Rows from block 6 of a small class-conditioned image flow-matching model, named by matrix and row number. Rows with one number belong to one neuron. Each number is 500 + 50 x the weight over its row's rms, rounded and kept within 0 to 999. All counts start at 0. Numbers have three digits each. After the name is the row's rms in percent of the matrix's.
After each neuron's rows are labels from the 100 images, of 14848 (inputs lightly noised), where the neuron reaches its largest size: "top examples" is what is common among them. Only what is clearly more common there than usual is listed. The data: cartoon faces.
# gate: MLP gate (model.blocks.6.mlp.gate.weight, 848x320), inputs 107-213
# fc1: MLP up (model.blocks.6.mlp.fc1.weight, 848x320), inputs 107-213
# fc2: MLP down (model.blocks.6.mlp.fc2.weight, 320x848, transposed), outputs 107-213

gate.341 103:504467504468463421509524463484488529556463636508462414639521522433422519480554612514485482498538535510482442400451589520563536445484498420554442443487558472482466490505510563550476460575442482487462508590415561531544443462486512477517567545478409470508463437486481515540481507470493466467378450446544428433451620504429507
fc1.341 102:470499492516464511417445527562496574531545512502513475511494614459508477546467465506452535433511508425446470573528446499578533500505400579517558475508459488549521455511581465468543482465506492514553502545597505439518492455528502484512553396556475498519481529451470472460442389517476495528598531453518507513524526575509482
fc2.341 114:493444541458470470479542492406493503525517502504513547582516482470513489503531558557559509488417560454571447576515445578436502490500426442439471498559453422466494510503550529538484492447475457510524490462681445554505500550540520504510481575631441531515521508463480464481583572481467502516406473441591524491471476546395519
top examples: pointed hat

gate.680 091:480522586489518514494537504623516478512512524559496545433531454444496441494582554488501572563509535482531522466440474542530499481540488470487457512493580475474514443499612464536512515513473494482396533547448517493353513578498513513663544458509504471513437455502410459469481481403501492495508587520527464503465530487484456
fc1.680 090:555463317546478474531528431528482465418506478519503514537530586438489456523535542510459553419541507516503477456589545475478491508497436544420416472497506505553555483525481467541507478495469609464535458447495554489406493524582576577468537454478391536513485481520476458550480540471535495488485387504406510490377547523486480
fc2.680 089:565535561506423482600535433470534492508399402534506453461545477561489467480583500530508522527462485510487452525456471481497479479550425426493530498473548532519495415470481424450504399441540551444589519526484493580409610500469411444457558535526489502438433388512595466422504502534595552544509550467448534500508489603527519
top examples: surprised

gate.48 095:450535475485438442517508480543574443511544528518527413463541556503566488430478455529620463504522470446582432527479457520425445485536388542532499528501477440475437486506481549543630514565529496566481501549538481580547493524454452486505473513527544564484489410478465539562587471454452544462476538537401464381535580461583488
fc1.48 097:496485478578488517422523471372573509373490477511523520474521353463568589505511454420424549606565492400530455466592509569451422592474520474406490480417550495405462531515449582535516459529456456539458503414565497510484545469591468449461554384449566413555534573551436561487479536488512493603480414520555468579527565501443437
fc2.48 100:547560460513551424514519536538434552530495430544522473498535490520484525442565562473427481509411492574583496527509520585505406435498507472547463521441501485449518522444551517533524421460481486523568466508472434570550511479470522495532494506474428595422481546398576526509531536397539412531579498571638470433499565504393451
top examples: red hair

gate.617 100:497457590464399514467527443518469520374466446485495516420505459451499565460456522438455564509488512454536413405466505581389491611511433460398556514392544431518502411481576445543546395587480524524530559609550523493538441579553522502484529575479484441512467572601515621477425461450470564466439395456487473599470477640560451
fc1.617 100:550410545527461576554569481636498552525454458536612547406506488490460509514554500518461575520510553500479510520482405487438436401515470448554501471518496543533442464546523438527438506625408530470516500485574614381467425502475511480538512472455537521513544386574467541475464520562515488471421545507490501640505494545511417
fc2.617 101:424436486493499505571539519529462505521524587471478529554479459516499549535425504550447456530623449435520365463474488493502489641537467516483424510462570438445439556559540429429592524405508508551569514497477458517490583437568516572466500450486553438507500557569515385466498476521594524568542575481550471432466566518474475
top examples: looking left; glasses; laughing

gate.656 105:589440476466499513535502542532457498523478471476518563453468561341490514496535499470467493483537526643518517497522413521436501484495373520555433515454540585516582484452587545571502522491513512523597501411588508539584505576476516479520423486503466558572540583382600538313539511515520493416520530383492480444531490403479533
fc1.656 099:491501526501519522529482478481507601476564458462529455555567495606518495577571537484478534502443454395473422544527593459546501552425511553491434430511472423547431506588494431432431562484456563526524561515484534542449546432529533552481569516569582494512452395562525529653455466449508458573447499603536492525512487557508516
fc2.656 102:436471477472524574488471359461469501498404456505514476500460468473568547508503557518491528704537629497538439540523408494407475563483464491459480422522505522543517503545512499466517484522465462497458484578554419550399462446526453455499513519411480537509558515556500461581520514542497535495463508454492525433602538470502584
top examples: long hair; yellow hair; orange hair

gate.147 088:491481488485408497532572421496596492471409486489481530433478513401496442518456444491489476553479566469532643462489441422440464488490467476513530525475547462597484436539498423568567500516385511519431467501528519463598532601499526495538508470524459396489454529526477577517556539439517502522507547474399522481472512543509496
fc1.147 086:511481558503466531554607398495510516507450558552525507563543550421504536470540493509440514459509472426506437522418511435472445493483407521436477486511515434502534384497503531572441535448416503481529468499532529472405481621541570533510479503531501396532347524506422493517469503483522520588452480574453526502528487553484450
fc2.147 083:514529472458444509531625450498446526508505489519511514529410472422500394482612443512547450502467503544518431528533540435435522473491427491529523556540456493503412365500527504437510608496488477505476544485490510600435595618527479525599492518513516596418405527465542595481511502546595522551478586403530507479450494528428566
top examples: surprised; teal face

gate.600 098:450536504392573469562489471569550472508518480486476560441444498530509424539577507585577529535531526441387454587447460493501371535511500475435546477548494457512485575500571421518491525460450561422516505433467521513501524498525477439488551505442535506604513495569499483442435456570444521490572488460484499476527499548539436
fc1.600 102:438591541561551374482537552499456582445381496425511444482559518497491478503583445547494563512534469476508442592513515597473530456495516414540494468476460384419442483513514409454528466415446440463514447500458513520575484472602589438505507533469441512556472465497486533504378486562524478444529520472510508454462490533477582
fc2.600 098:472568478606498461465566455503541520435512497581523580522515573518554531552521515499550492473585516498590529493365488577537601478540497537582521431525460602413479557440562469528504542577583479477541485465488457477486438399525437490503527530560475489444497430610502523514559511568519519453537498450418454530479421484421478
top examples: sad

gate.236 100:529565479440586563512498504544502541489454464536523549456482547439593491470482464449501525465523504586514536438470589488516413455539515436517527500553424461637573601555496564484402514505468510538473543659547597492501489550511566527480496414377388524427440542438524511435493467556600557449580533507482480510525615467441414
fc1.236 107:443566519496460414417513575483576511608507412521594448503536530609419541506477513490468570570461517517459499537531439471373537450503556549482521469387473615314422447409463412403446420479528416456520503503446452448521510475502389487478438443491566484483476466455432448504504530492465364531492513486535487580468456519575495
fc2.236 098:458538508443510484299478480470510508477529423501551553473503426429614420569468486512487516460439628501471427476547465505525469467537542403501512507472443590487564599499488532382406521382502396486437485510508538578462419381495455478297515502441493519509503407468499551507527523567455518414480531553554516490465508527569464
top examples: looking left

gate.284 100:497500544448428493610584505489580410571499457448511558424535604511480532540574463472558514456521472574525506499448526429441534372417505509516512474417454525488419500501551425454403443435526562436512486503575543549516478535548468507531514521450494457471498571560417571408466482454572542522361609543504534503461506571492562
fc1.284 103:478552451444520470581477481576497509509407498455599443541468531442575471596508578428609536470499490555445456478522487481444514370457445559559462504461470400502454505464471491445400473458515489544506442494647509518502531552641504517521487492519535517506424499505494502471534476506510564424447446533508519477517626586475497
fc2.284 111:508498489518437520493528534440479512505550531500399500541547439594545537565526635535439586551525471487459435493556531470575453538564451501481566616448429489524555516527383517524503558482516451551458486528602571451495482447491450533489523460508576507637578487576400473541495575480546461472481548468389499491489513520480520
top examples: sad

gate.118 093:548509374556449466520467487554499541435402569520569456437458482554533517536462449501548552479452490560584487543490419572519573547496529444568511545486447448514513466569569505513491525551487472453523515407473509441544469578532489523537556392490570508522480456465462528425457573583499528524461430422553513520555451541502388
fc1.118 099:489519552345541608526405512442659482540540475510550576449441557521470451443575561395548492522546493449512505482512551431483432476545511561549429540398468562513525543489584391558495549477518565533466524468547533525556528410608454576436511531496515545462487455443497501540488561619513552502490482436573483591429486537516483
fc2.118 096:504487580511391565589474594565540541536559502527444412498507484526519464637486598502434528461545529554530470415653443538568557473574513504478508447534477581541586417488471516427450467543459420474546452505524420482537488494496537470556528405557557530459450510590508527480524473565589451459499506566531506527457537607404432
top examples: surprised

gate.676 099:516454587460392433575531527456583515562483486445578439604487548517566528430440452527524467504488545469407491533476514498428402586549555518456492484486537553449508541540517495509473472636437541595441475481547493546435521533478540493486556484515443495483494505574448505560505455563543480450474558503548503518491505474461403
fc1.676 100:597386473584476413545438592481494416430529469501530485466480560470454517454423533535507489544588529550431614429384461487471410481500447500438515462467377596469479476564559501453497471602495466594558432570512526555488530527511598366466507525593456511443466497431555525518477488490518435480484451559616520523488521522439469
fc2.676 097:551497573529459568504509523448496520511497580532501466413446525472518544492535443527585468546480530601377520552481482457462427446488500482511492470513472494420464394428512574556475587636606487389440494488524516461432550641479566441445468397473474466451536508503544525561515561490559490478574564602476474443506498576405513
top examples: pointed hat; top hat

gate.112 093:513520616496522443508571491458561502522545509511406478472477575518513443595486483459478582488401487463458466580483508529501517436478477398524506473494516560465521510503491401479544552439559508489431438456544505511518559469546557535477563451515504595584560513512471541444510550556347512515468491533549595485482444623530499
fc1.112 097:491482466550577540480502496464530572449555455528487437500523566547479469491468380463437551447429513576500544468468479467467414395547454457449495484518476621513543429626542591518460418542538498622463458517546471499464464522549577539458449547545477515472567503406475495472433488426504492492361411457483515512554558503505469
fc2.112 096:546438388453468565533512497564449479483512526561563613474516534543407408622481640500454580468494486485562538419511478477505517544527574521479642483478578392504452438500534485505504536407494481451461461497451572353489571540516560519549458535435486480548543441565581517476519505422418506453541539482503493493543514422486464
top examples: sad; angry

gate.614 098:548509482460552568538520487533498473523508489433453519450416616522518502554406497571494445408540528522486560568462579483489475504462410492548565513467490487439513538417537570486356383541536496423560492496458602503552489469547472478495439468521471568527548515398531456475419452534500468483485434497481493525511432498494491
fc1.614 106:592458541440476513508546511459653457468575485500516545454467452475534469575583568492548481460387503592453486476533522559483424510540386405435478587421445531439497581427506563437505550532520488438543518542506440541524481486465531307492561400459468471470490522589435463471513489548483480474521482518426509528521479564454448
fc2.614 100:529541559476483525449535521502445497455504496488500519496457573449442591469511419481507467331497454474413462540492473467487399486610500471497459453489572549484537536395531537597500478514445578489433446515485512532545519473488463520518484341546509532484519520589564442493488482531468518456476359500553496517480516469516490
top examples: looking left; winking

gate.649 094:499588589577481523544540597547519557515457558543510500374550525479451478467460639559484477397444501446562509469510403478521568516551474475558588514548591493354410530513548542496461446624545589469566521476478519426547578462483389545489575433483486511573477499529448502460507493509505511396457497527442512476542481534393553
fc1.649 094:469556473466466526428510485503549552433522386501446482463484493445481410528478413538559609559400463433526514562531427467488452527521534454463546474575416542541452524458498462553490463448602511366572489524550446368528479423506500425476499569395476576492458521402487514503497503476540452510432535561570478628391373442587484
fc2.649 100:578547403487421586553471508492500609504477451503488530394526497450467445469506494486434522505514491494368502470461409342469551616444449512587555427506503615497467484447517443550571485544546538526486519498516470539507514470509459512498546563423504500483559503476447431539558519504471543425607510572477472465447517422480403
top examples: long hair

gate.691 106:473482448511517542466543522444582564538437588428497484460567493444502480498453601516450515386512461458518598549519485528638539569473582492465451526487504495465572455530492435463516421503549517593308463608558519464519464493427503468584431420500496441517495583461443534431526491488462474519509597453516540585488512538454539
fc1.691 076:453444540538455520495421542489574439571467471503469516609499500451426508491428516439524451463493473549495317584406477527477434520548508461458428427515507518517532517478491580495558477458581566439647456501480542577583380538497559519291416513515512517490495443535457549546529455584519468468466605433521524442471459462488468
fc2.691 093:591545447474428510570612513525528578511486494491498456496508482531455530500508488498406418470489591511506617462503529500535517464505504526564454528447451509576364512392547423425545505505381478482627492553516459530527421480502494472428459599609484495477584446522483535532506521442519544530485523436567518505405498473485496
top examples: black hair

gate.318 095:555496572469491506516501462493503508465468544493504424476522534423449499451472541383530507517501492459522512511470485476483492509517528466377519505506541518485500573473443518493533461591541409412499524527486466494485470518523433556489483502441518629609497537485447415512490571395540460531521518497564571583432525453504389
fc1.318 097:486489595494489487497464442540533518444463442474440634500556542527535527405526543486491521499526494400503496560559437482453393493532466544576407504556524546494521583515533468510530482530559541441484491548478495568485550550469551515411547477595475460507512547497383493477443506424591458474484463481557509478493467435472440
fc2.318 097:526426560489501521524575435516465506509531542541517401485471520565523505509543483527542494619547402466562557455496419496520446441447570493604417558421450468546512511486487498489444509567528464634483492490423575546541443495515488540542594470427504655481550480526440596482530478464516544519557532563522510534500545467484489
top examples: sad; blue face

gate.687 070:446562441510532584493495471436568464524463465498423507523539537557403455407554521515463472476513445526569475436505498483510507550543470432478486476533584517421503501538475481547485512467521520552498513419524491589479466544606502434446522534460511499475537450519540513416446407470483466506443525533511446546441491568437489
fc1.687 096:515513482509544495525488599502526413491450518526509404493456467514486435521361518614487462565548498487543434479550495485516507492492471457454505514476569488515461553476526511481355533526539489457502455506576450537523455526396599579432461499505484473502499453527500553381589429463490523552546427492538474510542510574510497
fc2.687 093:522442561421513491507449559508465536454504468521500528458504540485492552553485552550443497514479502521468475586469498501489538560566550500475562533603501471515508506519496510463485588566523534456535475512470442509472488557438492458550527499512490501437490547441448590556506413429428498516519375411561458527511487432434544
top examples: red hair

gate.51 103:510432537567558443460453529455525545576494526565523430535595427448421486471565517485531480455507407598499584616419469576563461487502595524467503452450553471511505479501522592456518437471528497419390517519484511510506427485439497427584443439567507532617362521460538512528493465524435493563450638456499485487594544521482521
fc1.51 090:537539543427600529410555500443519606546555515535475502424447553501575488463456579469504490622498388521475486574536512394568499528562525519553526516523503512517465413442530464598508516482556596460414553515429611548426456461445510524557492502502529476426462538514503502483536528435490374571489558600485509511502531497489533
fc2.51 097:511514550417414551553313530498543525523450462477478538462483494510431528542435395527518543530610471519498366537532493523600552484454596467495521434516509513353519437536482523422509481504402513539538483564498538532422566552541494492541456392541548471436449481434496492513486491540438467465514645497574466481449466512490558
top examples: black hair; a mohawk

gate.131 098:480549422488366429431546533458500503484426478436426550523474460549528498520424514508516493578460479429549444585555481485490574386452532427507481496416537479449514518481581486518530603471478434511539523537503463503463560440438525429544482496478439519496520551488481502569404507485519596463466477510475527483550496510488424
fc1.131 106:505486539526418508570428566511402516468540490416411469501538501497464496475516482590482470473516482558464475498520453537567545492461384477454569467529562372530555487508528461546483524423499551506542444587558472485580490492453538510452520465552441619559517464506442457510486477458524534499533493513514535493451532442424513
fc2.131 102:502489532478513490621539466501534484475509540589611533491516442518443614476552503469458504482521514567525470583512439477409462434475554562558481385371578476450461518493516512509427458403557524531581489430513511402394505450543549638555549504516498477529475535438522500474506474486497548589518509521530471450516382501530468
top examples: looking left; orange face

gate.363 091:459462413506492525521517392477502534455526556525460494580415503473506618456533515456548464562489481494576532520541497536395443436546410571516477499489478470533438460485429517514522460510433421407471469444545516475525506451560502545511562523485560452418535500552421460435543444447468482427601482464492560408621566537472571
fc1.363 093:544542489446552527549628511493518483477510478457582468476490536510450490580519453527455465498425569507529463589540479558461504496442550513471582577461515435461594458491461447560571514519474496589502474539483522478582529535499454477459375507572517485485527448566536451510504488457543513442452466514480465503505491440506540
fc2.363 099:563499590516597482511520450506485485553469563601586476449493479470485552497559503503476554592508497514546506460542473571517457572483475433588492459428525527528532512551518528504490518505552456560529482419540551409577469518507553503462588481462506594375518425458570491464503520518503539455526421536540491527444526505492500
top examples: beard

gate.391 090:472457512464520562577517422476445561458564573506570575475469585503467515480482488479473437573524570434526539466527522488492502561513522445574520441469590494543524537381440511506421480562497512531486479478487607474503510462466436545437508490580592495495514448381557537385450512539507479515468402530445496551494400417547482
fc1.391 098:631473519600608536515522566402512480427506409565528460494506490499515494401590456462516553473518483486548573538603445521442393471564498389558424502431494428571520495514529430491561458385507461458454500494505565434540469425478479457567508412576493578580551502546521477552511475440393498456506555514476496516531472620480503
fc2.391 093:404454632542474491489434484466460459500469563511494547522564483485510444487501447387581512507470475552414463538531502518464397553530587443508466449462534535556500438490481519537504485472535488602568520557487495458479478464541494404528501500541640499553535575312550513422491478443497432541539581491511480524553551383422593
top examples: pointed hat

gate.199 095:489526562549480557469398497427508385525482558532483519388494477492498537362524494434410572496541542420458594506351512538563437505483579508427527553409550451465479481561506528500434549489485514541485456468535533542681485507433591535488431492507493508624455481519498593466476442522530503562445505509538519520452497459531515
fc1.199 076:589497438535457492508534466560437528501454469571528529488550533518623506528485535496556495500496390500526398488550580471480516512485452554447474513524455447498560444438488492422580522444548479441499468489442504503465564440538461483404543465502509522465547572477517419574488562446488482446471448547516511477494457411502479
fc2.199 090:459525471440502437460574501510490515450524547415442523387544515452423481504521485494559463484546488391486572528600484504432555530489486425609409593447606467498448479425472442515467505486546491491457446482541445491357524529481566492481600486497631458409574553463461464521509490475492481431478449580570466521480530561475496
top examples: beard; green face

gate.274 100:513501512500443384456501515505474511579534528495576420511436497440487532575518414568453434523529489530540576485501451499506468580433559469571559495521430500481390493484478495508441509487463522543511512521524600594520474526541500502458529502488518516468484566489412559536485575535475496407521438490525561435460501419464575
fc1.274 092:526420541548503504517510446509518402526483490490450516467472507539547435400560479443513504458458434389484446575454531532477443508477485514437473501429509496438521544568520461566485597443440446512456492487439515546466451490606516486512508476528485491498500424467466530529544566416434584574477501598439499505533481495498514
fc2.274 085:547460539552454558527533460521462457511545487623516462499543465627493427520479521515568533586506481457604551480523549546468481569427409496539442473548483423377611629476544558494530472554534550499627480436486524546412478463478494479542524468423435516543484581557507459506493481506503431625471546454514571430491532480583424
top examples: pointed hat; crown

gate.5 095:578518523533616484524491513472551567441399462490580505457468498523466551516452489558457430519545508464514580532440492528568403465555597509426449491459493450505454406498570394506406491533532501480524505537549535481483503413579577450415504454460457552533557545499482510439423446416486516487501557518456520669486576492605490
fc1.5 093:476556400558520406536620398385437513406515464524495593547603547459542450509466513489517462561552395510532498484549581504500454441595513546576535434589517428523469446506454426532382553450525484536600511537479518369517454456528490479441442526534527552431498427493471501545432564495467546512574505481451445496476482508519528
fc2.5 095:517463541571503453436541478495544485520539438494536447495573533537513496384465506507533536467607535440536479456474408509513465590549455493488469504494407479517581469397409479489556521497454499605540509419520424503531460422497438485513558487615462500461514488520429548467477518465539518559545524458508445453454499541545503
top examples: crown

gate.312 089:440564503473545459460458457455481488484500487507508502475458503439498497513505494531488484507573473583544583430552457482486520521532432568560562500482524461498420470603472450639559575494513507475382478543517528452447474500495573567520561489547552408417510552394497531522499504511514554423518524538426485507565560451422454
fc1.312 095:460491366463576436484558524517497475434358565627514544534557503449441515551527446498495453455464557517406577605434487556529492493482424559412479553509611474435469520603509523530514522491486574438504486560493481462483512565508510448455513469471510541497508593554505465500506502571473563482449479521518512502514486548481480
fc2.312 095:488516514526532640582552492525501456597439544550472565484525513538526457521501420457465571487457497466461420466532604507431573485466456543614510435458538531485457451548547560453439520515503513477493439498504560407460603508500533449510522509525509523511577445497513533452524516547512561398529534449570527499425477533487462
top examples: beard; orange face

gate.555 102:527511453509565569551600523524474502519420571529493414468509535467534480429504558500419501475470483459413527547533536484494535465570529432559526466568433511614472571536563452404535491561512457432559550486496391476520476501545476498530505486403469539461480372464566471581491447563539511508460540498553490517633528522546480
fc1.555 112:559474543409468537466376510471472493507548439417509550421496449490463496520442473473464482512530476521453538500521516482568536484531563575538560652455470474541591436470477581464471545412429500429480554431475410521481477584517533476442521476584474407520572564521473535501458480529436486502454490450516527533537477470480451
fc2.555 109:504515519615590450521596531499549457451548511640472486479403508477451422473487395501424517549389459496569463525574541520365471451514502525511481658477510440529665550546508477464596545528471494566425482505511595482506445428479503499530417438535501430571440413551464425479488470363540488497479510475537491485570406504529524
top examples: pointed hat

gate.516 113:462423503493504578498534492510526583497443493513492512511498496507440500478501528558484526506365453500520467503433541554469513485490462444482454490566522607475510547450499500505516492543489482455523558458601548571482435545584489565515449476420518525478488473503521475542602612459513469534493540542532491465482517500464476
fc1.516 096:510514468444527543469457491529577533496481517540511602508590555448570578565565392462477558518578526483450563492535468485573563488515546536484531504486489461517471348583480467550621423514538478556558462514442466471478520440523515402475514499551607462621472460496486502519489545622446507501530476432486553561399539466442514
fc2.516 093:475583464492506496491521443532409451442548590498518442512458411567478526491507433520517544574530540498548480504495521527542522502555557561474499533460559565516449539545511547574482506470575439445454471484414513462523523499463467514478493564593446492547516512453527469480603581421471500555440524485488558477460554488557402
top examples: red hair; crown

gate.267 106:574579482502501453525484460623509538477435488517444451497481597562537547496459502516511543562454506517517552402561574442568451575504546525504519542501509585506485559516462568408506465543531527366532505531499536623491508580515547480488497402387439445519528499537511559625458513504609510507529552390463477495514501448518615
fc1.267 104:487526403444483464526504509478428516506518564531538528491613493484521539596449489452475427528461476548580535458473655611488386533534430467574542521493509468527580549575476475460507519547475347511499501449518528464463460439469525548481473422542526474582530525488479557476459524462486471513482481551509525516538562493445555
fc2.267 112:350547600533540488464510421484533416553478558516476604453511476559501527499479398445542511505518456425386509496464542498477567487580533460398401455619500519455538504452512473475490548544513502568454495433522492390483515470552460482497465524571493487457425513382461524534519490547523494596473492509456480474435457447470553
top examples: surprised; looking left

gate.599 096:505473479557368406431437551493359505495468477586522434537507440528491496468429534515500475365456506461479539478548454512404467463353463476477539552542474514498470504571465558515506428581494377547494484527486544482486490544454476563492541435492475569443554536522600464464472537531530506494573462558456505428470472507490576
fc1.599 100:505536515454454568589567462455532596513412488445375525540511386470415482523492403499610476497470474476448491493539578509485485474476535529511555495506517500472419418501555424460410460369462536507488504450531569539521494494504486462482582440446446542421501520558490429507508452538504451475384496466481458583515501542544436
fc2.599 093:433505505447501413350491487559501466519510480381535549580439491424477462561449491473586442486524487438467499536532515530555482500509528459475551490576459546431401423414543483441543507496491530616626503529489482507496510590467471524470547531506520522426554550499499511437495493422489428470514527518490479535523433487515498
top examples: crown

gate.667 122:433565520533520566546542457479488576522470513534536562465529443413484546476469478573478463445461489519523525423400447538606528477448461534478490446640502535403503534473493494476501536535501505586486466411427494435500535538493498507487496543393554499519430515480425567463562354525517558547627459479414448511505540494445513
fc1.667 103:523524485509511476560504499487433449443475501524465500428545548419436592442479578489502525526472529471479536480281447501550536441405490559505474531513515519424462471412559554426478439498565564519478483484453553492502528546448565556509500493525445479477477396469463530443448428563522500536549508491445501426537540511536506
fc2.667 103:497591531572479425515515633549472510465529521424433469419494493506466513569590454459472553520509541541461527495537484526445479571525520438560496416446514487568523419506491509477460548532553535470478457465449400511473501424511507437508494517534527494527459399456512512484457582467537474498377451409501478548453540424408572
top examples: looking left; glasses

gate.132 092:541409601431518510505518498445446469468582450437450567430395542528535505488475445524484521486444501539478494516447546475445470584464510422425453494500471524493583529446431476494470501433453420511482514487445523520436474496594463518472574411521509542400507465541511587539502598598438450526462581488454487438530496441502570
fc1.132 094:470514494548401545496519479485500453546500446489513490558505518542455519569512514485563489473418588464482542467501484561480553564487526499541564516506408387500517383463471489500514524589491569439549564498496540525587550506427463453537505497466504482472498431414502564584626498457534539479513506493498518580507582519499379
fc2.132 095:443590441598563446613547459522524583441521527474432568446641433477562527457539560523503480518453530583407465557528476457549443510550488499607493463452405512526509357526499446506452491448451532565471525544502442567619516443539471447518415589510488552509543532548512468519551503366452494469496432526565536441489526562568439
top examples: crown

gate.496 112:520441487491417620520533521564479357472517463540443564497504479493486479502522500416492476541501563476549492526573540498423505504453553561498517508517523467481510492531508480466465492496502507422515507446546529565521461527608473400477496457471503545513467430473483491557519532480507503488383509528460534433468512546587524
fc1.496 097:425555508506543517521479467517558501501479443512550450493590462581578572519424469603531551459516480496480454426481435486561458460511477456528467498608498465497511501485452518556553509505540472552468566554513456439483536445520550474455501575502545514479482577525462470483569392510459519531620473446538428561503529417440525
fc2.496 100:522580484452544401481508530598535571569483445513497474544515494491456610564492446450492510465530454487442468536374532451500534458436576480487481470478552476490489508481501491555492477531476483422568468490458523536549484509431374496477498485521491535567521458423584530488513487461518547489426525523548474452538500485476572
top examples: pointed hat

gate.468 118:507395569549444559534486509434449396479490476511517595542596498431485519503500464501503500525481538519493545480551484542563435466504470459495502515443557484481494478511469441512534458496576424513508501594444603485503533496567497451558529495434518503464487483466459478473552507484517447579490428516510629416517414512541501
fc1.468 106:468437415544494529538526481418491455476460563500572512525517511484488464433538476534474457528523529589481484492561602541531442467532463514456580527486499431495509469511444443469500493571519453454489519530386533568534532506579549457511439575482513477533522526539494541483591453456473477576497511591508561441505463515539504
fc2.468 099:506424428410472538524494560516426418554423535487458558532489544464438432530525509423549433408513534541430555565521525514491512471484494466428457559494530562559441502508482563512511498462636504549612530511470444615502505475522496547516433498479530421433469560524567515519471538460503531504508579467543493557546565562430521
top examples: crown; blue hair

gate.576 117:472481402576454440483544518497521483579548491478411488563554526561484519660582587441427458566544542530598414446367526428487531562517543509605512400539604533470493503561496534506405569518423479506461412447515550568520492543560421563476544518479478531456502462444553490476402512482551501523478470529488438421528496460555420
fc1.576 100:457340494512436473550504421543465480545473430508508502379458494611455503485562517499505508527508418590504447438454416555504484529499516466525446487510503543483518528458451555545508467527545510497506303540455509586586495512628491433557516498550539528564498480477487516599465564528470533496560454507498494482463515503450435
fc2.576 109:503500497595459484522514547495412534530468485438546464492527506510463557507530427625418538504552480532475469461466499449512460552542546423534483488518481566506417449487489528460491531535543483484450656508449514512404471503613532500476545499504605446501553504555493535531527395549500569449497505476390607579501458381548577
top examples: long hair; green hair

gate.204 086:559553472524567505489412431434462421528495531470481522461558468537465556627449509421506462442528453522552507464483492486411476529421458509535523542422496484571469443435596490514501508482545551475557433533516501577506565537487614443575507423503524401605502602325516498530549563595453492474580493484448491509499554519457354
fc1.204 090:488512509561518468482462550540471448521608549453538452491432541460515438426539466490505416473478506541557502477540564459453572475489492560499519550492540495560525550497517540492431465540591461456478553514558472424495432503569506486545490446525472504447506394472509479547405527489491514491413542534487476556439445537401560
fc2.204 090:566364387502482623433501582541502518531479475571584515402423553424454517606404418533570508486532535491497459461496556415567601557501458490480470472642498441486460534487571374524591509466590503593543484524532582468544452503489524457510592488493524514577503566496524500427538605452497646409493489501440394492482458597481487
top examples: long hair; white hair

gate.52 115:522544453556494552537495504428472482520483469466552517507551423412495448507468519457495498480519463522464463426500558564578391479566505536577535438449504504450493557440507430525490560494513437509499467486455513551513482541509460509505502470513484518502462417442558498500552553520588477630542506452536502496514433532488537
fc1.52 116:491558480446428536556497508502470477482498498525490470598496503496497557480498435449606494573546545527625485465563602534513394546499480391507466489408517606432461537483539453458511514531517527476547495539463515590531496547614503451487520537542560516505504501457483496537528519530484518612607497539513529518564496524463513
fc2.52 112:499511417519390547531506468462462535497515510511389577521528584518489502601505407425540522458460491478451507517506585474598541548503535472472565545535505527479480440410438554576522547616540498597541513405468475448460495519469530511550526473507566498520502486469519486576470451417535488467444541563494436537485537566530547
top examples: looking left

gate.598 084:441507508506483467503484460532475490429433517485442564562492539563476457516472451458504659531468480451593465410444440418415532539451565514565498427481504569603484564498440489541489519502524493431450503531547392532522420456452494409531472505464523538496537563514600417543479460510493504548462549570481475504403487490410551
fc1.598 096:509499486463482329521456466535462469492483463457590501459476481560487503517474497561485423561505509488498416473581527516554430525515473558567544489539483391442479471542443499447468460478537533498481427468527426430393500437540406487517507407466414559496501568497405520503436491490454528647524421441453512480529533523484518
fc2.598 099:451537420541588407442466450507490531422487398553516628578484472515437518576468461380436499505529478552466519549616488434417499439534466552555518460527605574532483478611540555558537598484452546377435494498514357449485528391508571534437519441476529481530532385483590477479471539475539539544480484480461473475547500487522540
top examples: looking left; sunglasses; long hair